{"avg_pool_shortcut": false, "residual_init": "zero_last", "nesterov": true, "adamw_lr_other_params": 0.0023, "batch_size": 128}
Rows from block 2, named by matrix and row number. Each number is 200 + 30 x the weight over its row's rms, rounded and kept within 0 to 999. All counts start at 0. After the name is the row's rms in percent of the matrix's.
# short0: shortcut pointwise conv, stride 2 (model.blocks.2.short.0.weight, 112x64x1x1), inputs 0-63
short0.10,098,239,190,186,139,250,242,177,238,148,231,217,213,182,203,198,261,209,230,184,191,143,203,208,226,209,264,185,225,187,191,188,176,230,226,189,237,242,200,235,235,198,239,190,153,212,142,183,208,144,199,225,226,157,194,189,244,167,215,188,194,196,174,219,183
short0.11,089,211,187,176,202,212,220,176,189,185,189,193,218,208,260,135,205,219,197,192,174,135,206,162,215,202,223,211,221,134,181,156,182,213,232,227,162,199,160,188,186,240,239,180,218,197,191,208,220,136,162,257,171,258,214,202,232,257,195,182,216,239,195,189,249
short0.12,105,234,200,176,191,266,197,194,260,168,178,204,155,225,233,273,174,185,162,160,181,164,182,207,204,234,186,188,178,193,186,222,201,191,196,201,138,197,194,165,174,252,163,203,224,170,174,153,172,183,189,205,174,220,172,191,223,221,181,232,200,174,155,223,127
short0.13,086,210,226,157,251,196,120,198,266,210,276,177,206,204,163,209,208,200,211,216,187,170,198,175,198,277,175,183,242,224,180,256,193,191,185,221,185,203,181,183,192,160,198,183,222,157,248,145,192,224,234,213,196,197,205,184,219,191,192,188,176,255,227,220,210
short0.14,100,180,166,190,159,187,251,198,177,192,251,210,191,171,138,193,231,277,184,143,147,173,206,195,226,179,233,259,151,240,215,189,199,193,217,215,202,180,189,210,168,201,159,179,160,209,202,167,198,204,181,178,214,174,199,187,207,231,185,186,219,241,161,244,142
short0.15,117,197,254,182,153,198,192,224,215,187,224,191,163,188,236,206,177,180,185,147,238,181,160,230,217,215,175,230,152,139,229,190,227,230,165,168,175,209,161,230,204,179,238,204,193,171,160,168,183,243,216,216,229,190,122,180,156,197,202,192,212,146,197,176,246
short0.16,089,136,208,199,274,271,157,227,245,240,206,161,230,201,168,193,189,252,188,233,247,179,185,202,212,156,183,226,189,215,214,229,213,190,189,190,180,174,209,245,193,203,239,196,227,184,193,205,182,161,226,203,179,204,245,191,243,229,163,232,187,217,235,144,178
short0.17,093,184,186,178,174,189,239,243,191,241,164,133,234,243,189,174,220,136,187,207,257,220,215,245,235,173,179,165,232,211,173,214,203,208,207,220,169,200,204,207,216,153,184,165,169,180,193,189,192,218,203,210,236,206,285,176,185,207,217,194,215,263,198,253,180
short0.18,103,200,228,162,215,191,221,244,185,273,187,161,226,164,206,236,218,207,167,180,229,237,160,219,216,145,234,216,162,198,159,194,193,183,165,195,162,223,239,238,217,237,199,228,180,215,212,169,113,242,220,208,182,266,215,190,186,207,204,184,200,223,163,220,194
short0.19,127,272,225,196,203,175,219,184,191,206,161,161,208,250,168,158,196,229,158,242,180,197,224,286,214,237,189,216,242,195,214,197,169,245,190,231,200,175,214,209,190,188,267,174,184,185,176,250,197,232,190,230,195,167,229,235,170,237,223,203,207,225,164,238,195
short0.20,110,221,245,190,146,181,171,233,203,185,187,210,196,205,217,181,213,225,215,215,196,247,168,191,201,217,208,155,230,138,243,186,186,175,151,181,174,218,233,150,168,199,148,209,181,198,177,244,164,215,204,211,279,243,181,163,238,229,230,150,248,215,182,201,213
short0.21,107,210,208,177,240,199,192,177,210,157,213,158,198,181,179,121,146,201,202,184,173,226,164,175,183,174,216,219,234,210,153,188,236,258,176,226,167,246,191,265,177,175,201,203,226,193,171,222,223,225,179,220,236,252,206,187,208,192,182,213,185,213,277,169,235
short0.22,108,159,228,202,186,176,216,208,205,175,274,189,209,172,215,167,185,181,193,220,170,244,183,158,183,208,210,192,185,183,229,206,130,199,172,216,182,211,196,273,227,196,207,138,165,185,238,188,147,170,239,179,229,242,222,182,217,218,179,180,266,177,167,167,230
short0.23,101,161,212,214,199,186,218,213,193,244,158,168,230,177,179,210,283,253,193,184,210,189,151,224,170,167,169,204,187,178,206,214,249,197,185,175,168,241,191,193,184,224,268,187,195,193,200,161,125,151,220,206,156,221,170,164,142,227,189,204,190,184,175,194,208
short0.24,105,223,195,137,229,193,217,210,244,190,247,244,195,189,156,167,152,173,238,178,157,193,233,162,208,222,223,220,205,205,212,164,215,231,196,187,168,197,192,214,223,255,179,226,196,213,230,98,216,179,205,192,173,180,216,251,182,199,243,149,187,216,228,185,181
short0.25,098,149,169,227,181,213,238,172,205,151,237,212,240,177,180,215,150,181,229,213,204,171,186,207,146,249,212,211,243,186,172,217,249,247,187,219,205,196,192,251,160,189,190,180,153,183,212,155,193,205,223,197,134,236,201,182,240,157,198,180,244,188,242,198,232
short0.26,107,177,209,192,193,160,198,241,165,132,207,150,223,180,194,168,222,252,186,217,197,221,161,180,206,175,192,212,260,133,226,183,218,199,197,190,165,223,254,198,233,191,181,202,197,204,219,175,165,197,170,207,231,219,219,162,178,171,184,216,214,161,192,106,243
short0.27,100,175,219,196,237,179,161,220,172,213,182,198,175,187,199,220,232,160,205,214,161,213,211,221,240,197,174,145,170,172,230,239,207,227,224,151,164,247,208,192,200,204,162,169,209,188,212,186,123,182,290,193,131,193,207,193,178,185,180,193,220,261,207,217,175
short0.28,099,210,201,152,209,235,226,164,206,180,170,181,245,198,258,192,189,180,166,207,204,167,221,222,221,223,211,184,257,219,207,218,203,196,164,215,172,189,169,195,137,220,147,234,176,214,169,126,217,177,161,197,224,162,201,275,186,185,224,144,190,193,170,176,226
short0.29,087,161,215,185,187,171,189,253,136,188,164,171,195,200,215,239,186,183,186,207,236,158,185,198,186,189,173,231,180,210,197,210,196,186,167,171,178,182,169,238,195,159,215,165,265,191,245,188,193,236,170,227,143,242,163,208,178,189,254,264,232,201,151,166,178
short0.30,093,159,207,127,173,170,214,184,216,144,216,241,182,205,153,219,229,211,215,221,163,181,206,236,257,155,248,236,153,205,164,158,174,215,224,208,246,206,230,199,235,183,200,208,236,229,227,223,248,168,185,194,239,227,208,228,207,240,216,166,199,197,220,202,161
short0.31,098,237,193,220,251,151,229,199,175,225,182,224,158,191,194,208,203,259,206,174,215,178,205,200,204,173,158,199,183,223,220,159,180,224,158,143,161,211,223,221,231,189,184,252,251,194,217,187,193,180,195,204,162,150,192,220,195,128,167,243,209,167,127,204,197
short0.32,088,264,237,176,230,232,204,176,247,137,238,197,157,204,192,197,215,234,207,243,197,227,181,206,263,185,199,146,210,226,199,220,210,233,202,211,180,194,220,213,185,142,228,153,193,147,206,207,189,236,246,177,199,166,178,211,205,215,234,215,196,280,203,190,227
short0.33,091,233,216,214,204,201,228,195,182,241,215,201,109,176,260,171,197,230,149,246,216,243,178,175,212,180,219,190,206,190,217,251,183,207,227,208,248,208,190,204,221,157,200,180,197,248,230,224,174,185,158,161,187,207,111,226,213,196,208,208,195,158,182,162,192
short0.34,087,225,210,185,193,165,235,218,225,202,165,122,207,196,174,162,132,200,195,171,208,256,199,180,196,243,222,190,223,186,185,185,196,184,232,192,196,254,204,184,171,194,213,249,143,212,190,190,162,159,193,229,170,192,197,131,220,161,175,168,178,214,175,137,174
short0.35,106,128,227,232,254,202,196,179,183,142,213,196,260,197,202,169,176,189,199,207,222,218,188,199,210,257,232,190,233,196,230,251,170,235,179,243,216,138,213,173,184,167,200,182,156,182,231,195,205,188,208,223,239,180,178,141,161,231,226,250,189,216,201,199,168
short0.36,091,209,198,276,195,222,209,153,199,202,217,225,142,207,267,219,185,190,213,177,167,163,223,169,165,211,214,145,140,142,186,202,161,190,212,191,139,164,197,154,209,240,197,228,200,147,201,202,244,192,185,217,179,181,258,200,214,184,217,198,181,220,216,220,206
short0.37,077,232,204,197,223,248,179,214,210,224,229,211,163,206,209,191,258,224,162,230,227,169,231,229,232,201,232,204,244,180,122,215,172,262,185,262,204,213,185,140,251,176,208,181,220,188,222,137,203,169,183,223,235,200,216,213,219,214,203,210,226,241,227,230,198
short0.38,080,206,221,201,197,164,174,180,221,174,185,224,202,181,119,204,174,198,198,220,196,145,248,202,239,214,214,164,186,239,226,162,179,173,177,212,182,196,180,254,184,156,227,180,230,141,235,208,257,224,252,262,229,190,214,191,236,186,212,147,198,235,178,179,203
short0.39,105,205,201,217,186,216,142,189,195,213,222,224,243,201,186,194,240,224,238,231,197,176,156,150,227,190,198,238,172,257,215,189,153,226,172,214,144,190,197,208,232,248,255,168,277,238,193,214,247,178,164,221,191,170,237,184,235,194,193,210,165,236,191,183,184
short0.40,112,161,184,185,240,220,198,240,231,180,164,183,215,159,182,252,220,168,209,216,191,199,155,203,187,206,188,224,240,203,185,192,138,177,168,226,158,151,161,190,207,207,194,204,284,164,170,184,182,192,195,189,215,240,187,223,198,152,149,218,238,194,159,264,217
short0.41,118,243,177,195,219,198,193,188,221,194,198,191,273,200,210,226,157,188,181,236,154,186,243,237,202,212,201,185,203,191,144,182,216,148,167,257,120,144,243,161,200,185,186,222,224,200,194,181,198,236,159,205,177,175,227,221,179,188,174,195,190,167,145,222,159
short0.42,116,224,241,191,243,209,205,205,205,216,151,216,240,257,231,239,192,198,226,188,215,222,157,182,217,221,176,206,181,197,204,200,194,204,179,157,197,200,210,186,231,225,152,222,194,186,169,194,185,202,210,205,141,256,187,266,233,230,195,166,251,175,127,159,134
short0.43,088,172,226,216,170,243,202,212,159,216,215,214,123,175,218,184,191,219,208,161,202,153,177,166,192,228,184,240,240,212,155,167,183,123,277,172,154,226,172,250,205,186,224,160,185,233,160,206,200,181,163,210,197,190,190,179,178,193,203,190,158,224,210,202,204
short0.44,098,253,231,201,206,190,201,197,179,161,254,186,197,216,255,163,242,164,210,224,194,214,220,228,202,223,245,161,233,197,261,274,208,178,203,190,200,240,203,176,203,207,184,160,208,202,183,153,214,232,265,250,219,181,203,198,198,235,217,224,158,248,194,222,158
short0.45,098,230,220,187,236,204,206,187,225,174,205,154,215,220,223,306,182,173,147,231,200,200,174,264,199,182,188,251,169,200,198,236,193,169,194,189,183,164,221,185,155,176,241,188,246,204,146,167,207,194,210,192,173,160,184,206,199,180,169,165,224,186,254,174,198
short0.46,117,172,202,175,196,192,216,242,172,216,201,230,194,205,194,194,174,220,171,174,172,195,197,203,216,276,169,233,153,157,204,173,211,182,266,214,185,172,176,158,206,206,169,192,228,218,199,185,150,188,240,205,167,198,236,182,175,230,248,135,221,159,277,174,231
short0.47,114,240,217,184,205,194,181,231,237,224,197,193,243,181,221,151,220,154,133,201,157,195,232,214,233,187,203,215,164,183,187,206,190,201,248,175,163,174,204,193,199,240,181,276,217,182,219,162,190,230,148,175,278,215,193,198,237,235,169,227,211,221,183,153,218
short0.48,097,169,226,209,176,198,150,195,199,231,219,222,194,236,212,226,210,128,208,196,158,199,209,221,182,182,150,277,216,219,174,209,154,191,190,206,220,179,184,179,189,200,215,132,176,187,234,183,262,171,130,193,185,194,240,198,242,231,198,247,199,161,236,226,205
short0.49,081,211,252,214,245,195,205,193,240,174,230,179,177,239,200,173,179,249,206,204,137,204,217,178,207,212,217,174,210,203,205,226,195,227,177,218,180,237,123,235,233,166,168,176,237,131,216,140,204,170,240,180,189,211,153,239,205,216,218,218,150,211,190,212,235
short0.50,092,226,225,202,235,191,194,190,223,211,206,151,160,214,187,198,262,216,131,228,257,185,217,182,172,281,213,151,225,190,225,177,197,148,156,222,208,160,236,172,168,195,217,213,151,201,183,242,198,221,218,199,179,172,141,182,181,219,182,200,212,171,185,217,168
short0.51,088,207,214,203,253,225,188,132,194,168,201,196,188,220,176,243,228,202,207,168,209,217,175,152,186,223,155,276,205,238,183,193,186,235,237,228,247,164,176,209,204,171,221,192,169,218,219,223,187,138,189,241,158,222,235,197,266,237,191,212,176,233,221,230,193
short0.52,123,246,194,220,172,223,237,217,204,171,243,184,210,197,211,214,176,161,184,254,178,231,190,207,181,218,127,211,204,184,201,254,225,247,174,230,171,184,226,259,200,175,163,191,165,205,207,208,185,234,238,194,218,208,205,174,213,164,202,178,264,204,286,155,211
short0.53,106,208,238,162,211,135,146,188,224,241,176,228,198,180,169,148,176,162,225,252,206,206,203,189,219,199,170,258,194,140,159,194,205,174,200,222,230,162,138,187,173,204,236,190,209,209,169,245,211,184,176,206,196,215,179,178,188,195,258,230,209,217,259,203,177
short0.54,103,176,197,211,167,222,244,247,261,186,201,220,195,144,151,197,209,195,180,220,203,243,180,209,205,198,234,217,215,200,218,199,217,274,169,174,190,189,177,211,191,190,101,174,239,196,169,237,210,194,203,167,211,184,201,173,166,181,164,199,165,180,140,235,160
short0.55,104,181,219,162,193,232,188,233,164,199,195,113,155,222,177,214,176,134,207,167,241,204,176,172,200,220,229,197,237,162,182,226,219,173,250,186,210,193,168,185,201,218,209,223,94,225,171,209,213,183,213,198,227,211,223,173,165,200,179,175,236,198,184,172,174
short0.56,093,205,213,222,191,171,180,182,170,183,174,196,186,176,161,222,117,184,212,184,178,247,167,198,206,183,178,244,193,223,138,212,239,220,205,229,165,169,154,217,226,190,196,172,194,185,173,222,205,202,192,184,189,287,189,199,208,171,242,205,195,264,222,217,276
short0.57,085,243,161,184,216,202,205,144,190,195,216,150,198,163,176,212,258,219,253,226,205,186,214,168,195,200,266,233,219,184,235,212,180,263,214,219,175,256,212,179,168,153,236,156,194,194,208,177,218,168,198,258,173,220,195,151,186,253,225,216,173,208,198,194,207
short0.58,085,137,220,227,201,153,152,226,212,226,250,253,242,258,191,196,199,210,207,186,134,173,234,206,274,154,167,219,225,263,167,197,167,163,203,203,181,195,216,234,201,173,199,192,169,176,213,170,198,168,227,212,196,199,226,193,213,193,172,169,155,185,191,196,192
short0.59,090,221,209,134,186,156,177,265,202,185,248,230,175,170,240,231,175,197,249,179,167,263,195,191,147,190,221,222,210,204,195,195,158,225,256,166,184,197,186,264,219,197,195,159,230,200,244,195,208,177,168,168,200,215,173,202,220,245,190,164,201,225,221,203,232